A small multi-label image tagger, trained from scratch: patch size [2, 2], batches of 128.
Rows from block 11, named by matrix and row number. Rows with one number belong to one neuron. Each number is 500 + 50 x the weight over its row's rms, rounded and kept within 0 to 999. All counts start at 0. Numbers have three digits each. After the name is the row's rms in percent of the matrix's.
# gate: MLP gate (model.blocks.11.mlp.gate.weight, 672x256), inputs 0-127
# fc1: MLP up (model.blocks.11.mlp.fc1.weight, 672x256), inputs 0-127
# fc2: MLP down (model.blocks.11.mlp.fc2.weight, 256x672, transposed), outputs 0-127
gate.176 104:599554507502431553443529507494571574477555465478495522488399554480517504444483487477482433444548466451597498451484542516508461541513472586492492479529411565499469444480574505494571518452504508434479467628468552478505544409511466528626594529421515521523528413444494596538440423531582546465588494578401578534558497579483511528501427489488544481420365489504447590499526544502485584497571
fc1.176 106:495497529442478541519413490486533525592478490502470484513511516517605508451493425511435566528503536615463559522378524579380466352509425560564536468449565564558509594637452450510447413475488471529460358518503515530548483515570508477488468474450580427491475518524573501557538450504473498531564508456549510439485524547501488395486507412535495460533432532544522487428436498508365448437545
fc2.176 111:455557437480479533559482559487466473566440552464559519480488515475504510409576540420594402541472446577419444520432495559499484561524469581440489548559400513512495481441493476488468414469508522519620469540486489468494416481424495544465584490509545562405497490399448467489559548508500561473524455638570585531537537444509459581486438503442452543559514459540510548514415615493532434557573
gate.177 105:604512524502511497581535540484580437409512524462593481456516538504441475532552487466396487512536458427527509471449442548475366467499408492461543518486499410565488487506464445391509511482593509574476539512559496470486452437494539426516575547516479565473549408433543440593403483479539433505476405492480471528501472435501468497616589505433510588509549367482504490497363463511534569437502
fc1.177 102:467473431501553506481399408534497490453493478483545508505509452436502491484469529467569487518498461518498510464535491462474465457551558514455539427549541492454574529605521464567498494456446460436632506607512444549532535526428486429450480484560464464479464475591409580489496407481552513450494471479527504478448505542521551522393422438514475460503522504502515450471552543419458424546490
fc2.177 101:473461479456455483544425535497532543581491562512460464433515486441441525518539409479499514520491484486506489480543530500531571510434505451523453474473531500443480449615549612438595440491529561488478529569505566518481412629485467507592539504484536530414479559474493572459525489627589516414523553555575476563583538542613564550516435433563489475509518447483515480422488504439530443502506
gate.178 113:444520411509563456509474594488435444554570592540530433560444569464557433472469491428541495512540546553479589557447538503538534431453525541515512529395466524489453577499560476506487433486488551532495392445561465519477538504482588556446563505459474467456512504442489467495467474522583436397491555513549388519526579422548437554542489481465537491528539471511368458551445562469511484485519
fc1.178 115:474434476520433417400579514499456554510543553483463552576448590490570484569505504504580498457520531546517491542461513540516449502440536538536485508414455582516514478518456541485499429447537490496455390472475461406523526414534610439512493523438420474452538459432441438458550515540553472431571509552491501511525561381566403592515567492501603459577497501563450496521481534490541531509521
fc2.178 111:476477469585443536529395481412558440446450439473514489544471490590497548477540654443514572483512474448532496551407464489500452533549493578444483550480537503497570502497547535512493507624451441501456488568480553467495474507451528529484465465645518392539498545429505527574534595452554494384464504559531533460526486526571468401508449520522485547589506534488541562431486525588411484554550
gate.179 112:444470544426451501512522494553492519408561549495532531483466471552514469407440402478534551446521519580560503367488478437505450448513470505508488512551430563492510525464463563512571468506542492470449504458567488449538490500502490420487483404448455451498548580663520505452476410442433538548515476461459560418590498469527554444537513442536436488548514515521484550539496500480427507480508
fc1.179 108:577518498440508479542490499550531513500540488535513624570506578487494508448417430471505441493435482529533602461520424465522495519422507427505442464545513462509480575404459580537419443529567642517582496480581358474438424464535445453483432576466493450556456500506496505524538465472547463473492469478508499405480515467502463427480498550494516467532533517588524574492446506489482541421521
fc2.179 104:530545526578501471481537613522549475524475514593485533463491534529389486465514502471540504544486473544431430419542527619527493460454547511482455442494521493516502575478614451514553491458463486466441509446588492523517467412439586454470455484397441450552530515394519514395494469586466454522471533528466614464479457467482445518439467534522441506476585508483404478425440572568473562509470
gate.180 092:631576507456510543417608601451482439522509506505543420561518441472480497508425481496509481507535415533514515448518502488518427538452520491522470441541487448528511443511563479495478475494459490488389570406533494367522532441561531493521458551596527588500462449505482421483449590518469477509554507496472617559482443573543528502505454482514512607498507548461450502578413607513462557513506
fc1.180 092:535485519520582478401432449530462418592522564478451444546478536459536618502466480508490435450537478481418492544569482479459516584513562465429454523550539487466456565547497567571531561578412549533469449523520510499481501492399520491530573479548524534530433452463499499491552511473530519489492458602417540528475480550520521570477487516423490497498537469456481515492505578553400431444487
fc2.180 097:511462503453499456525493570515442519490457423579453382474485507514560581512487542473394450463512477553521502487475574499525443578518394500585551539494529574518458592431509472480514500480440535415441402549640589458491481529508388503432481470496556581579532470546547514524551581405580579568467497557504501535468559509515552491558457506565481519447485460568504480491521379441427502483494
gate.181 097:529484613419523505574558568540496550517480499492421509591490561522473500518414446554497456422528453523480499369448572463552605547473407532529460501542611528513487428429565452409474441516433516552548647546472566501541495478628551524537487501529565553541568521494545472535484472446473485570509462466542522575543402474434468490505488567461535512546458534492497464494529568514497520519499
fc1.181 098:561458470559576484515555574465559421546523607490564518463578514503498527456519401517515423488575416506504540450498605509563531601522451456534483518544521572527531516449505463519530466477498482559517535443446444483506479459557498446432535441502494523463501565584573444472600518471543494545527459512468440500441473503532427515501466611500570528487432554529451434472438475579491473554585
fc2.181 097:445451530502526519513554429453534615481478531476550522510515557498556497430469437478573523488518512577559480575468483387525371408510587496473522480456442425484481533480475398463414418538486502543553553472480521453475562502461445487446435585525496484576544466383479587519550489478570576510530604543520517438536496562440498540469496533431505496554491490491481534593570455551455487475536
gate.182 102:376449424374420481466495482558554507503521557545438462447534529587406535573529532510514518513624492550515472555507477497499480440486570483606548521539426550611418602514521494502609523520581560494532468542478375577569497526507606563571550511513484440466496492464493636492493590496584518453488481537526553500459557453490540543477559531452544540495472474559439545535536435536482460507600
fc1.182 099:480501548433468494459473459497438470544509538455467478445527407467551562521533480536553499484534544524450465560487421473497558434571552453556540497529529569434428474477430437589549614519546501526506574459573441525434495530585513531544424436522537491538529555495526533445476471542522436590460455484521453449528498493474553517588569555501440514545466439463471510397455413561570442523491
fc2.182 092:546490511482459517488588530470490408449452506550472406528539490501509494557496505438435572502513476449489550539553414568512454485413504631508466436458551501475541508444399541592587491546417517528452618508601507470433488484479507477477511460445508502498419483584438559538356447586426536515515469493512514508571446502489480496482491545540402531505516526450458506587521426491485425502458
gate.183 083:504472540526536550502573516516509495475438423504513368524514514531573520472508503468515529553437551359530475440480580457512527447498461544537579442537556472450460471438524506570488508521488536471567423498443480602519462498475527438526477423506551556504470419497417541465629461514387585476523480513552468493480464500457523560529518562544407459467483406511511426562573494490516541458469
fc1.183 083:558428413464507525526472497422512521546630541458569694479537532463507449537508449453500472550553412596507328478477517545446429458461421580483385528421508575539444487496459494481488561549526536431466493452499513400459524562574475410468490532512510494500566507488494511554402487526497505511518595441494473502496554537587478470501510529420569468502510532492519446557456529510455564486493
fc2.183 082:487487504509574561531559502533656482498514509437421465544519489423547575435565461472495533500557472500559385528533654516448537497442410525500527501540444562447482455532392520481591520505500416541532526460450530531501478524486478470497460347514531473548517472500466530514523491516523395538526620486525503457487516585552429447425537517479467598518436522601567523476490542518509565535493
gate.184 081:520428508536581441491465539497549482502494478516509468604559407553484550446484462269490515444525449501580500447616497439503473460416456515494514552399416526528432540360531525501591574553530519526482502544465524514463528552375569462500588467499507413468482516429563479595507502565487476525500391578552528518592520360587507493486567478520519522455523495550440493521498440430504501558511
fc1.184 081:483430467561452557568561518506397540497487470396582494487447493608555433534493581465575460547456580553515560496528633540438484590514448453538498552557522501426549522436443591471468557561447496433414547572536489453484586472568450528497385431457527476502451522578522462531551543499486581578504523408501516541463524499443449548533498501582464518537439495509428445538487536563524549524508
fc2.184 082:559559501529455657576442535436475482563364593483528490511532419521480435556474527598443540510465472479499481570443435526483445542491492443439508466542494378463618516462536528435454401508485490473495482441501534521472400438575455485492475498492490557539367594597593478442469497492523543494534512501551490585500528525493534514500409525557466454497565467490477500533590549546538551480521
gate.185 083:441474475463509503563582486424462438540492406481561458483518524598549556395482476430479472470495615367518488485551423528535507523448533425462567467502457525558439565430539432517564426459495530456526535566436488538449522531518552444535569570549503468496518456521481604517476592598526515506533492500543504556580515505441448585417453540453543521411541570435455559453409489433447540472494
fc1.185 078:515449393461570505497456555516500583529570461441452522601473429497439550517523541467468536588585486561502591588535517455464521456549437497504516613560482530482379440566569528569498443530589515520496454449595500496511458526560475460532491545461526474615570458544460501474489450493546500500453521521428507535372522549592501532487517555544500479542520489586580511465459576532476518524516
fc2.185 089:452478469433470552602509523430504561494443456403498373457558467467400537459453445555515615508404524585471447599466437487477432461587556408468551488492497454474554509540580496602495510545473559528471504476463518526510561491492490453522458466470536431499537507548570523519476516492513449445474513546513531538597491467545502453475486518564526463422515491531490439495428515460451479628472
gate.186 103:391483465409558482461522486506482507585574462489417468516448422448494521541505404457517565575554441518550551462555435618607510436489548508522493515586472506434519607507540455450519499554537425533475490562567544395458550531488455525549591569475519519421610539520504439578507485497480485492488517560527553507532490463477514502393449517511379474437484519480557538532563425569474610496552
fc1.186 104:450537454448521491453506470485587535520484558543389577490456462544558440498498587409520476473495527523550551468601443470510482521491463534448445584513509426518513474509417559516593589502606485494496576471537470516518546578410429468549497530573523519479604463465516465557455552513500443489456500487486499555488448512508561517416575496478428383366573507404522584481528403535515535542522
fc2.186 099:406466383488542518522523422458535480497484491435439519587592444507506457491436543507480537513488525520607490540460456530493534410527512581515471504477561444542539445529415553547569525512466472528503558473495572451501418466441586546472546415423488452433496519521517509384542524484547455556503500460487586377535482536438438544580430589492506471446598534550585501516479468543511598485520
gate.187 125:431462489465483469432522519459492410467576578445504399442548506571453474501520417507469586496471449565450516479398473543427572526438532437502538468478551479459561545471537507491551386425483538446575548501550425456580502532537506536535435465482508493620463589477430521453530506436487501477526527517466463551385557557501514557435506510556455569507566536413531519444454477465427468516494
fc1.187 123:487531466454466529565547420518461495470496545517605428522507447508526469509479500490551482577476548477404422509468535461465566449464454505486456481442526438457579463510427492500627375557527512550546508504523352493531500540593488513477536494521564581538501579490472405413456561489541388469472489492461547565523425472505480472376577513520512573543393499458539628460448439550432501484497
fc2.187 107:517526468572436459470496532561609500421539549444451586470473432426426564525478559442506429432545484547545460584541543494598489561537447527520497473520445549445435541475482506409580546386552459526465529490468570515500458461460471429503481476456437495487489346469552567500589356553413543550472523565463455495493532507581531449548488465477478433552505591453439496478492569466591452423501
gate.188 082:443440441453518370443526519495548527454456543523478531482527540504501606464455436563556418474461512527470549463541473537460438501496471484551476454511499405539493493472476451527503413405472437527495479527507527478471512418524458510486414527498511506562512437391517512443534539441570550486405516515469495561503499507476559454601548412448536504568531558478452507353488539485471481499469
fc1.188 085:524549475501499501505529445517579542462535582476487555500487538441461496492533504577525509513625473415489464505527450482491604561474545507526497401527498502527539431571601520479474503591514617477508509545482509551495490565667383506533523484541491553543552603463555526540499454494506494438477546588479493501455456488488483551500582450531564554483559471435572504458480501476481476430556
fc2.188 085:445434534469406500480506518482506452466453488475515508618507479546441558583568536449504579489480496485524430536453387405562462606464425491548462501513437439523499529601481484505612484428528513469573542462391429519400492425548541435514551450503545462603534521521527453488489515498540614359461471527515483532510491481410430436497558460432453562531535514584417528451441483492435517584431
gate.189 097:499511546496537538503458446487485508509504509540622501482492548551495524480542480436470513545562517461486490559569530484424520460466550500459476579474481542435484536489480446582390487490510469473563401474549523500455575586448570567436404466592526489541501515495471561495615530519508511394599497549458563482548545405593464454448468514479532485529466452570470471552512461525521576544484
fc1.189 097:488472469511457413473430439522475552389518496526463523521460486521514523442503554536455579513491511513510546529498505501394512476488569442593485549444532449434560542569521499498456471498554501489489451615518423500523515605436538571482491526528472474556518540500546539423587519480441511400607530539510556548531551498581494475403521534449539479570554481623460559566524437507517513511420
fc2.189 094:447553478490502476515500471488506510427506390545468500419587466606530447482493428509584509476436496528562483513471560476519490526424413496492432595450472476600535430378543499574531518553528432547505539472471532486507484531538367572487547471458517536475501477536486545557536480488419558467589490455486621445581540456535528595490607554543547545502575518485547551503436497480550561586533
gate.190 096:463526519442507494484619483490469456530537470456518476500423532466463513470495521454443456525526509520478470573587536508540534455453490524550500542452535569527529471557524506469504366504621446540499499463460505469473554530463431533644437461481404484465387520439418596508427450439464410474551413465478506411479482547560515474501581478622482559481626460498426563501511559503473552584453
fc1.190 089:533441497544453478446540464512538503417440493577519526525467427462462525493516457488385499553478552443386472539425529517490555644511487460504497523490504496443544511598522498472501482469491517394478587491547477520466553445478525527502383491588603527489517426612563518505509591440480484481478426561531542460558500529480500468413558454416538587493494456369557557447560488393491511546526
fc2.190 087:419445560565518510494559544587493591418480475519448516462534481411466498496515573506527407522558503464456478480458505544439423527506487471523457524531459525437489514438534487436538475495589506452519497472487565530509562498585411550601426501429553566538515520481457598622502434531473483398530483568409510564476408583479448520453540510537511506535484539427461515574519559513478578610426
gate.191 110:497476468470455521493549458517485447497484539514472466399491402474430546390493500497451453538479516495451490480551530488515476513523463471455476560570425489578525524483590503538535409601452506446529463507485495599408446553472377555488461482465525540483485530509513556552568571566449509495498494422527469458593532491505552481459460492508523392443448385466502525402526544503364592529523
fc1.191 114:497505510494437561501517521451512429499416504590482504444461435545440464410482621453462474499473508533464455562497558520454532503507539488463464496576484481504528489484628489533515517546452495387534503522491533608411500575466465565463435485487573486509508466592549578476490541489556465469457470452450500420548496471514549511523486450434474494461453433558526533364536462550366575551450
fc2.191 106:535502495562460468483530461549422553506566548490612454465530516567474502493445512433536376499543516617520539550529416403485542567522462434519479429611650557443502494499552473470488519409551497566580473489507478596566456507399509489466519498443477544463589481503555489521547579554557554434593538520533490469452545430501529515473374567481473484454511519438520508515496471561539535492466
gate.192 100:492521522487487487467397465395436533518544577521533564543438481437527515480417545488470476501490487507470467469473461527525530461477549523512523452591455445537501606545473531542518417457498430459479543482471488510476511493437491389458477462469459554522532518379496448486466539621435489598538543468535482553497508463414476487521444495611651565477488483466468565481447620472418521445580
fc1.192 099:550512489503490436452573525527472529403516434522466500403525507492483378572454473474493504533423470548365465491527440429482543484474389527516430528498447532509515452527505515451480522490488597576510431536504493488533454554512516581485490480431488548557535430446545522565515515452518604392403470524448458537419488518540558516421468551483405512503481489439576549488468474468621528497431
fc2.192 095:453461393502443500520554496477530389462468409501438467466512509437490477522446482404438587461467482443533524449538555461507532541506571469460503540494492608497505573483425540475491446382435471581535459421458534471458513443510417492566446419459446515595545490485564536562542470480445491423444549505423509445528520541484528518545572516546477416484435530465549476500472464542474492491517
gate.193 099:456557494490503531422489548586553459401463492450510503520515428507511464563417452528482626514566535534428497593507599516471524509604453420549527438533631392539472514554473425562509559437509591511454505559565556484412537459534483458535495507512378474493536445467477585474594542530495609480518467537480417452549545466499470492482575541526470402483573541547491428482486521446451575588515
fc1.193 095:429509527589473511462544566554530480485543457479575507513500443444496485400432409531558579454553560508418542578489539599490581568559418414495518434521582447479457534549478441533466594496462573495554579556570532546440471572512488478568438480526359478442495444458445464451584545520534613477560550504460560463536529470484525414491561526468460508450492539574460449549485438461503509537594
fc2.193 087:419503488593488438438579613470494471452501524582562529406496489457488458529502557472569499528438495470545586510408521509471615445496537477409503506428422488481593519483491528503448543510489483480527534547465477521498499544533560471555544577521532559523416453608441519469574413523506499495470573501462555372569570467546534390581409516431588504446374510505470548440470576522553380500489
gate.194 115:503446493481467495471486550461502546454459502565460488445480469465524533507417493464455413561409441561516548577560593552397482575587521549525611481516595512410544490534495484511489387465410429459553610475548449506446545425463529480502456477500496592468427483425542434508502446461487424517547447489392518514537476477506445494466500546500546563488540492533480586488468460457495470479473
fc1.194 116:557421549561511518569499447484484478496383529559453488570546478519462448546414450481457629474555456480494579560476550492497496456485520512455519475416606547433348501458444500540453496408551577553451531563499495513476540559529598486448468580571442398513542467534486404430539597392469521482437509519533521553577477516596575474431470485443477512635502495486530507377540521410457480498493
fc2.194 125:458491543523439485428532520500538401540588473582485484515450448524493564517507437505509483418511496546503425431422458570510458465510451571382483467507463586466550509459461487538461509484616412474425479619501481530559496494573614529436439497497467462578529495553507427519496517481465499521435517459494395461506442533593543506549557483547545595529478565554431491468507452589512559434514
gate.195 094:515506579393494554413423533530447481520518477576471518514475491529591417518498486523564477413533400460562514516538568444503520496435484489446525494520442528587491457508521435464528386565422521442539560528443538485537458537441556505585545495481437477518571468501559421612489521416527477554526499543612446482524347536543459478482524448504455549515575498522533521600555488456477403439486
fc1.195 093:460496540549447460554497391508539480450497511558486595564486538570550492506515486460492487405516503426435534545491513526501521587508567526516416594590425496538498615408400576517542451466538524542508617488489384434513419431559514520473474485552559422472587499531620487509514479482532554415538491483454433453571414479473555457503473560643573385583541526494451443525454523430527501538453
fc2.195 094:490478492505359481614476370471547503556561449551451508474398459532585523516561524527491428447505522490519510533561546513454495550491454465442471528516447528406531497605581465390514564557474477467417494471583470474472519584571561505531413496541482450545510493485410574561483420497554369436544410533532544565605505463488563449450500474575530428431412540520488507577534491492438580471518
gate.196 106:545493452525495537553558530449480457602431538459488419545459507504517590427431611507523385525495481523541485594538529414510592561484588518478433475382598515536499575514488494461463498492433505563528453559541474481580396449428494486456478557558519474420503470436424548507469509474443469631504490439511491556534434504368551597498474470460502443423492539508475502468420348529477462461496
fc1.196 113:449555522475431567468517498430384529499435509531388469571450494457545539469458543540494453442476466551524537567460550429503536481469545490403466472453541484617446612455443552501516454407495513518539474505504453429607469484476548522476481413498447581435519353512393494449501424475507503509567513555490495473512509485372529524513653476519518481480509496519517546466493462459452476524498
fc2.196 113:511434575466484424419531483521577560486591507487527571485562590538446481515539440478495463483574442493393542417521480497534526471503468489469440511451493424489464494520565445410454440459507437484517590585519512509570501478447507514434582459440479494534551573599519547491555457520527485394445509457459538621426445492477463503482544500506517520628444490547426537529547454446493519502470
gate.197 116:584377372474465598534493479520390524509494487562493465514516520500519594515504444575510548556457475502476535495509509499582502518522520480502576459446425457534593440426455575446528589532470542579466409489467507483548500555398473592476458430518434451483548421424492552543545512464481440564446599364465484466393478510485478528486561521598496503464459412404491464593474450448564545443492
fc1.197 113:444543468469406490563491475460502513498534405429536458494550427465559504545539547497410504562424474461537389449457475519470511507462435440457492521411507466482458451494440514570463426382512502515434484516422499570394572590527501513458478503479470484545513513533493544559532577582578421476558449573550594545484569585447587504570493414432426455523474514445486596543536474432539500476487
fc2.197 110:392482503466595485486462446522503399555508531581495544481524459522534511544434496493576486492494485481540525430462604402450534496499521543501446453618479498457560512506590404491595432651473473518472445413496542470564494427481450609515462474504591546461492482499497537519453439516516506452513485604518520464634468561561470522562509499480550415510540442523370536522506405511423585527489
gate.198 114:522478487523501493495516530553576482423481411433491539421607440549484407554445467531526554544540494493484513471564419513540464459541444475531496461504533467498497446463486512459497433549525417434488437612534536479531555545463445543436536505536630500515550538554417448524531519507537576496545555474522483464512443492512502455482463463439362527528465522609511571466472416444502422478451
fc1.198 114:465436529449506432484432492513526528511467541586551460568538488551472450537465592432505438487501473484532358516518552450504507435514422517459530497461512560467537478583522515396517605486447516521567547480530477575418474474471486483552452395417463484521528530538502442462512465438604491398509483490526481551644485505549533474470488519535538412516403440486503349573579547555553541546526
fc2.198 116:555517533505472500489476492484435506457506547504483568495524517481453598569468459554537480534458489477498492484511477549438468513444496458518463582421532610482510567465497447512489436652461543502493558446477435532572530514512565507407528563499511445503451397382449398470501513380462456530422401510460508567475595465455476555411422435493500543493479565585452543520449446519517512570490
gate.199 095:461407523499484472479422474546489417477549462418528439377503481467550455482557494521574573487544369530460478450464488489596469442545495467492500595421472404502618475517442535537511448481463426510505473614525443421493484481474534489485585555415476525552486473480468412467517508517508572487474398597508522550512575649546391451540440446582460481437504440496466589512518429479468585449567
fc1.199 093:446617548482526500617481469517502495532474487546441559561530472472470496537577550588534517475426522496569518473534503593457477583485476537484439440563502507510406540529552499436451585479473624459443546513563527535460406445485449471552499450558503487506448469487504551402516536448437509405576544516554408353509463436523509543491487563462489486548508491502479420531511451521535482456429
fc2.199 093:538538501554463544567566402473439420437537502565442600566509505538515510518560515580514493459596486588396512498488447475440598500513459521520507445516472471481491531434509390536508533530481487519391502379476560459546441517490550588464513568441486508381476490446462505535556494508510551551592488576526498513504610546458436588475525481462499499430558477477511541475484461539452501444449
gate.200 088:603415421500481528585534571480547463445465530434454444443476541452468405563499499491607498497560425411528480548553505537502533503460473476518425548507541510492579532532521500508551474579577467447512480489487488483501503476521452523520474515450479496477603564537455548470593487454428578517478501407534501522561456461589531495578533502467355519412433429443425456441549542561408470493505
fc1.200 087:473449504506518484507449507469494545559473513508374514546508434455505436525488493523458501442505486524535543531415581441468476536480512517536455488603414420474584527520507492545502548474601467558543456533568515473411465459473461481524481502544525469476507446562528462447438509566627361568459469554535470441431481522547514529489507509473508390435502475524494514496362556466589576514396
fc2.200 092:523423552418449470479488497452479535567408472540558549558558555520480498450476537429519533446594438525369440578434482429527456506465547591492441519473525411483555523505534413521526386493470447517461600598556484496449530513453456496434503517494555509510518495482534544532562573519488502572468506577534456464578516429494491525490620493524589504397581485438479434542591562490516476423436
gate.201 091:488519499533489589545389455442426485446507578408493538514388467437484468472416514448454547491468434510504453522491536451596506462482569485561548482529539458431522439459487473505511526446479570522483530509535439454507547553499470567478461552518487545594401471549568519471396458537454506418462472526428400558485518518417480444562413555563519556531487539472470527551551489473487532518445
fc1.201 089:418495510496580514508547515498498476517389634514487473447544513570528469551485525408476494506465486530486596488535494554444615488432557480422572552532503456581451515503526487556424547450567467479514490607495513444407487627446466451556535524445508504529525452549546533491465540529541544477425503494523479390490470525423525551593527413559461489516512473593531464491486525452526490490581
fc2.201 090:521428480493420424543529572535448495520447521485456590497418558491435482505554517489560456439445534489470532412526595500378458551511544482519423439520419437512592486462506391606492540413409546542521615510509542454520512485593465496557530428511475516507544477460487476485584475495447407493428438444503634536447543509440505487518529521471559493497461611519448497573547506423407402493500
gate.202 099:435471494509502554533481431571456474439578412393448440578492472516417539474570573457591520398551564483528449535431506429459466530436472565444479480469492496548465488495528483538455411412506609481591427493487451507447482471488448567377487457510501494458510474500463453439584480488520395509520521597479529469543535492524512502569465504548558531501499458509398420469500414577534457509509
fc1.202 096:459493511510503559422536553373442473508490480468449388514635485417511448472498559522492474582487399500501476497477483547504574434511523596426552464574501417528551438523495435518560460462517497505509482386459435510517447467578452485542513540496525458602492545503520427474475438499456605538527424481553535560554489492521555481463584506556436514495562499405405592512462467521444575484456
fc2.202 106:467522447464476522459542504487539507464517525529491525523460541520558543509503563464517494541614414512531536469437531527489468441513514555506530487481505466519476537516512502538530416428513496458479427537534439671520414505448466467516478488482420563421519504471470384578444482530437482579490515572547528452567407636430546602527550480494410497588479604472414499449425529503514534529470
gate.203 103:465432546553495604500393506435475499452428499478481566455548517464576463484524470596571591424495476553468481524452431486470500523438486550427520544525505494524508567540556538569476443484460539489506465481463529516469490533393514505550387461504574459542462450463415495484501450473569490574509533532476537443468564479526493459521369592434496551474611514531599559443476484544408551464486
fc1.203 100:489491521608505569519494406560431548496591503447567517480439507480429547455584426570485531505472454542560523583468467472455554478515586506470560540569500488492369531488535609576464411535501505524513531506561520472553494506537391438522533461583550529545438486534403542535418537493531442552492471474466560479526504489445543574554429634502446526450554393463548633490405436483465425411507
fc2.203 109:513494521495487409532451558365526482482446557480381475415502527508615511468476516495448582473517490513435550399502517514564380492459463475463559493469511537584509421465578386515434456480538476455568518512461496435463455457458513562526515557504501550453522473479632564480479505587463497522498492401509461525484504439430465495568442391530509553527524435467487446457494512514484550617445
gate.204 118:496470502504407487477531503536587436493516399450503526501494497513606514505497452455521587522524469497413476418518478418507439468601462611509627566626475451496437532467430410550515504476581460471505573528485554473464447483503574522555566529417491490573502442467579537518349548511499567385451493465462520517439478485518491458481492451480583541604382516549501470558520526546587443525469
fc1.204 108:443464573482494500588545587457575504489528427444550540500564455463496516531466437493519562552504540458572604543630561503441549468454559527489440540494482434583496598517452572512463479498534557554541524560505549548498486488535502455600459521540476566549518478512518555485463567422547506429553483515462589489362570484521474432492573544507422478570483481494511576428573513519403490492491
fc2.204 115:382594403436489585481526465484474469483516482526473468439498421541538506515414562490569430416458454552587488612517483569458554434486568569478458517470522536473572418399420563488495525485412510507489514452515458499508605433527386493492488473538485556428513482534541537481481548477466542390515515467481471492501529522489429629567414518536416459432507511430481487480542474512598404556469
gate.205 118:492591607497493561551530448534439446472460509557408455474480566452410525517487599449456537451534497477483543524504494508441450463484382542558519498525562527509443478412475425549506578466523502527527518390435531559485464471463506456549501418525461529525581487438454537540445450572446485471615523563525527437488495502491458421447586597514517488453483529544457483596528430553518486488521
fc1.205 114:421475452470501574472542512512465542456446492489524519483475550494517464469544598514491518540474511454568441455485452539459497480475488579509393448517475423485394517449469412571458533477519554626513394470461454499519547519508517440533559574570446533444497524592494498473500458473510476574546508472473518513484381432439558494469509570544522585461615484568463429556490484484541497642558
fc2.205 108:470534585466627494470429542514554488530464530557518483402410528531501511435550517431446484484537522475457508563458587604453627487490512512495445499547562445522539431469551502408472452513500532453463574537553456410538471506457523521499483478411495509462459495430477484534515380457449558483472454481461456508508381485496514487543480561539450506371525584491531470539392475489509430411439
gate.206 092:540541486408407557397503443433498411568588406523481543524489570483534476512424452499591584550464568573506446435504498439555486469429415488527583494516444487437515539528575526504493401501488504469500403538508475508493500496556526417510571447421535392488537490541520501518455493541550483444600508554553486470555398546561561545547440547562483491500486395379516476489492495531528537503538
fc1.206 092:551508431418401590432459418404380411569526432442504535502412511448566428557503481493565521515474550529435467503426483447453456478527443540412458509433461464459522495499510451442496518432503538495506510458446524520495470424447578549591469550531537482573537443401566603505539449513518449469564424466607489495482475483502498482581447527422553571464533424383550514480531518468544445521528
fc2.206 096:424503420452472454600593468619480503535534567543572427532494500488508458522456440486405460534499442492547471573513492409518465482585489557482443547481501408431462482436464577502535503525466434502570520525437495464526594539451503517410528438471479492403459461531422413498602471531492558557508552481467554539526539463440441533474457566419530526499446526648544531426482422436547452519428
gate.207 089:494505540415493425493478486503517500492489436506515550551475491475500492508555535483547484425504436519598519630381513459515436546530477532459504477469485495417570528514451540494439512503543491531587511474530455458404440488495515618527540445495579406439481425450517505500462511499605528440564507583523364568593592494459455443545497501481546502557448505438524573530465502382517435437524
fc1.207 101:500444471571501562507555528510496496529513444630576594561527535491457511572514537497504534472518658518497451497537452441476542455458469452477491498512495569487575541547587473544492585480518571425441460461473595464427480607480496555475455607578556529575513518570475584489493442572511484427508445483513466491501549524568462558484501432431552497465526483565432505490539435490568433547495
fc2.207 093:563591520434516516534481537528552400559594491518549523450463594516528590498491504428528522456428392553595483507501517524426533497485438443498502514416534549402454459544458397602456589454546511490392532523472475533477498573575498520552559527588520475591557441409465458552629560416449471550537486483478605521446490500584512450507462514452502478621498491516492584485466513507487428475449
gate.208 094:525534515493562573416603480485446460511457511469551505430543426583565481525436424458479574531532566388461516584482401543423457532560485459487451395521560381400481503547532600490463461431458545511519427557513506453524500605398496444503459532537500437501569505461482441498557398466427491536483477466524528542495427444473443436446550491486384423547501489486488591516463559454458467441593
fc1.208 097:545555514541564478427483500466626459422519446552556520471527486535435578530506387484469591563562539541544583369478488473471425560532467517501476406460545544380531536502447556492489465383468457483518594524385512527533518536405536489456503547440554546560459524572469484438478471492565476457486546451459561425462447444585497503567475418477506518508484544475502542490458518472419510513547
fc2.208 095:504562526528485496496394544502520497444468469585443474478437509576448591487436511498531507541544447569611557548402470536426536510599552594475557498451534474609562507468481532501444578578538525502456534509469476507492540491471483499466370527481423515521493419499540533563450514548557437491528423448417508442441463543573456515561502409488552585452545435587604532532474386569502475496432
gate.209 108:541508502442444565455586490467595500559515512511563443552501531495456455516446491611409488513441459466545483417454460417489486561468482542457571517576533499445427375469485502481459540538450520437489501551468475517442458477501484452588443450599512412431407538581587493480548657517541546430507448396414506532570412522494524547404477486479499442516549528529465360537522444428505535467383
fc1.209 106:386478494625527495408483523490558427538485430531523488490569468567533500593380471459476539526524509477499477548485528579606486548544513510508566502497469611466509554462501531542443488548540406452420468558508528409518391433485481444463483490501555552516492454413472427462487427453457489532529529553423556489573512442474400417594427570499453473522527533554452575478409427441568546525625
fc2.209 100:492509480456378501489611460505425467482509416522510559490440518497421512534519537552508552533478499442519468532525490449460461487514529526468539505609364541512527652438481401485619438480500455491478494500446463570510510469558466512567543462456569566455511550502486401579516434447435496561468531513434456571490493576445488519475607466475527524590482508430395462482523504535560530427592
gate.210 096:575475564452562497406520545482518512531574458482458446514391515604552462530454504395400476530533570463486498505546494531424420530456551455461439528368487600487495537450510504492524447514494482459533520416587516568536495508436496419587488566413533490476448607603550568520515553445529533420592456593508467542477516442497529503539556541383577584464460418538574481599553587532556509479553
fc1.210 101:580429504444433504481556470544456582496572507532544542384509520512543538546482434520461433613486501493509466434499521524561405519434604496528396501503517546572531531571587552535424445550562497612418512453387513503461372530452571464493446535485568493464505549585511465512539494474390538457421526546507546550521535432468509471430559506471473491440579524515392542440490571453588532580422
fc2.210 101:470533470537577450438541503416390511485439551517522529438463534502506463507470493627493569544499486551451441513419514466555534521548542509490512539532549471435545559476443458561500440420432568399496422520399415444578449529480467545484434536562469542488564532461497495473490497509498456431528499470513505455549397601428514478509506504497480434551481533482461601473468507539435426514486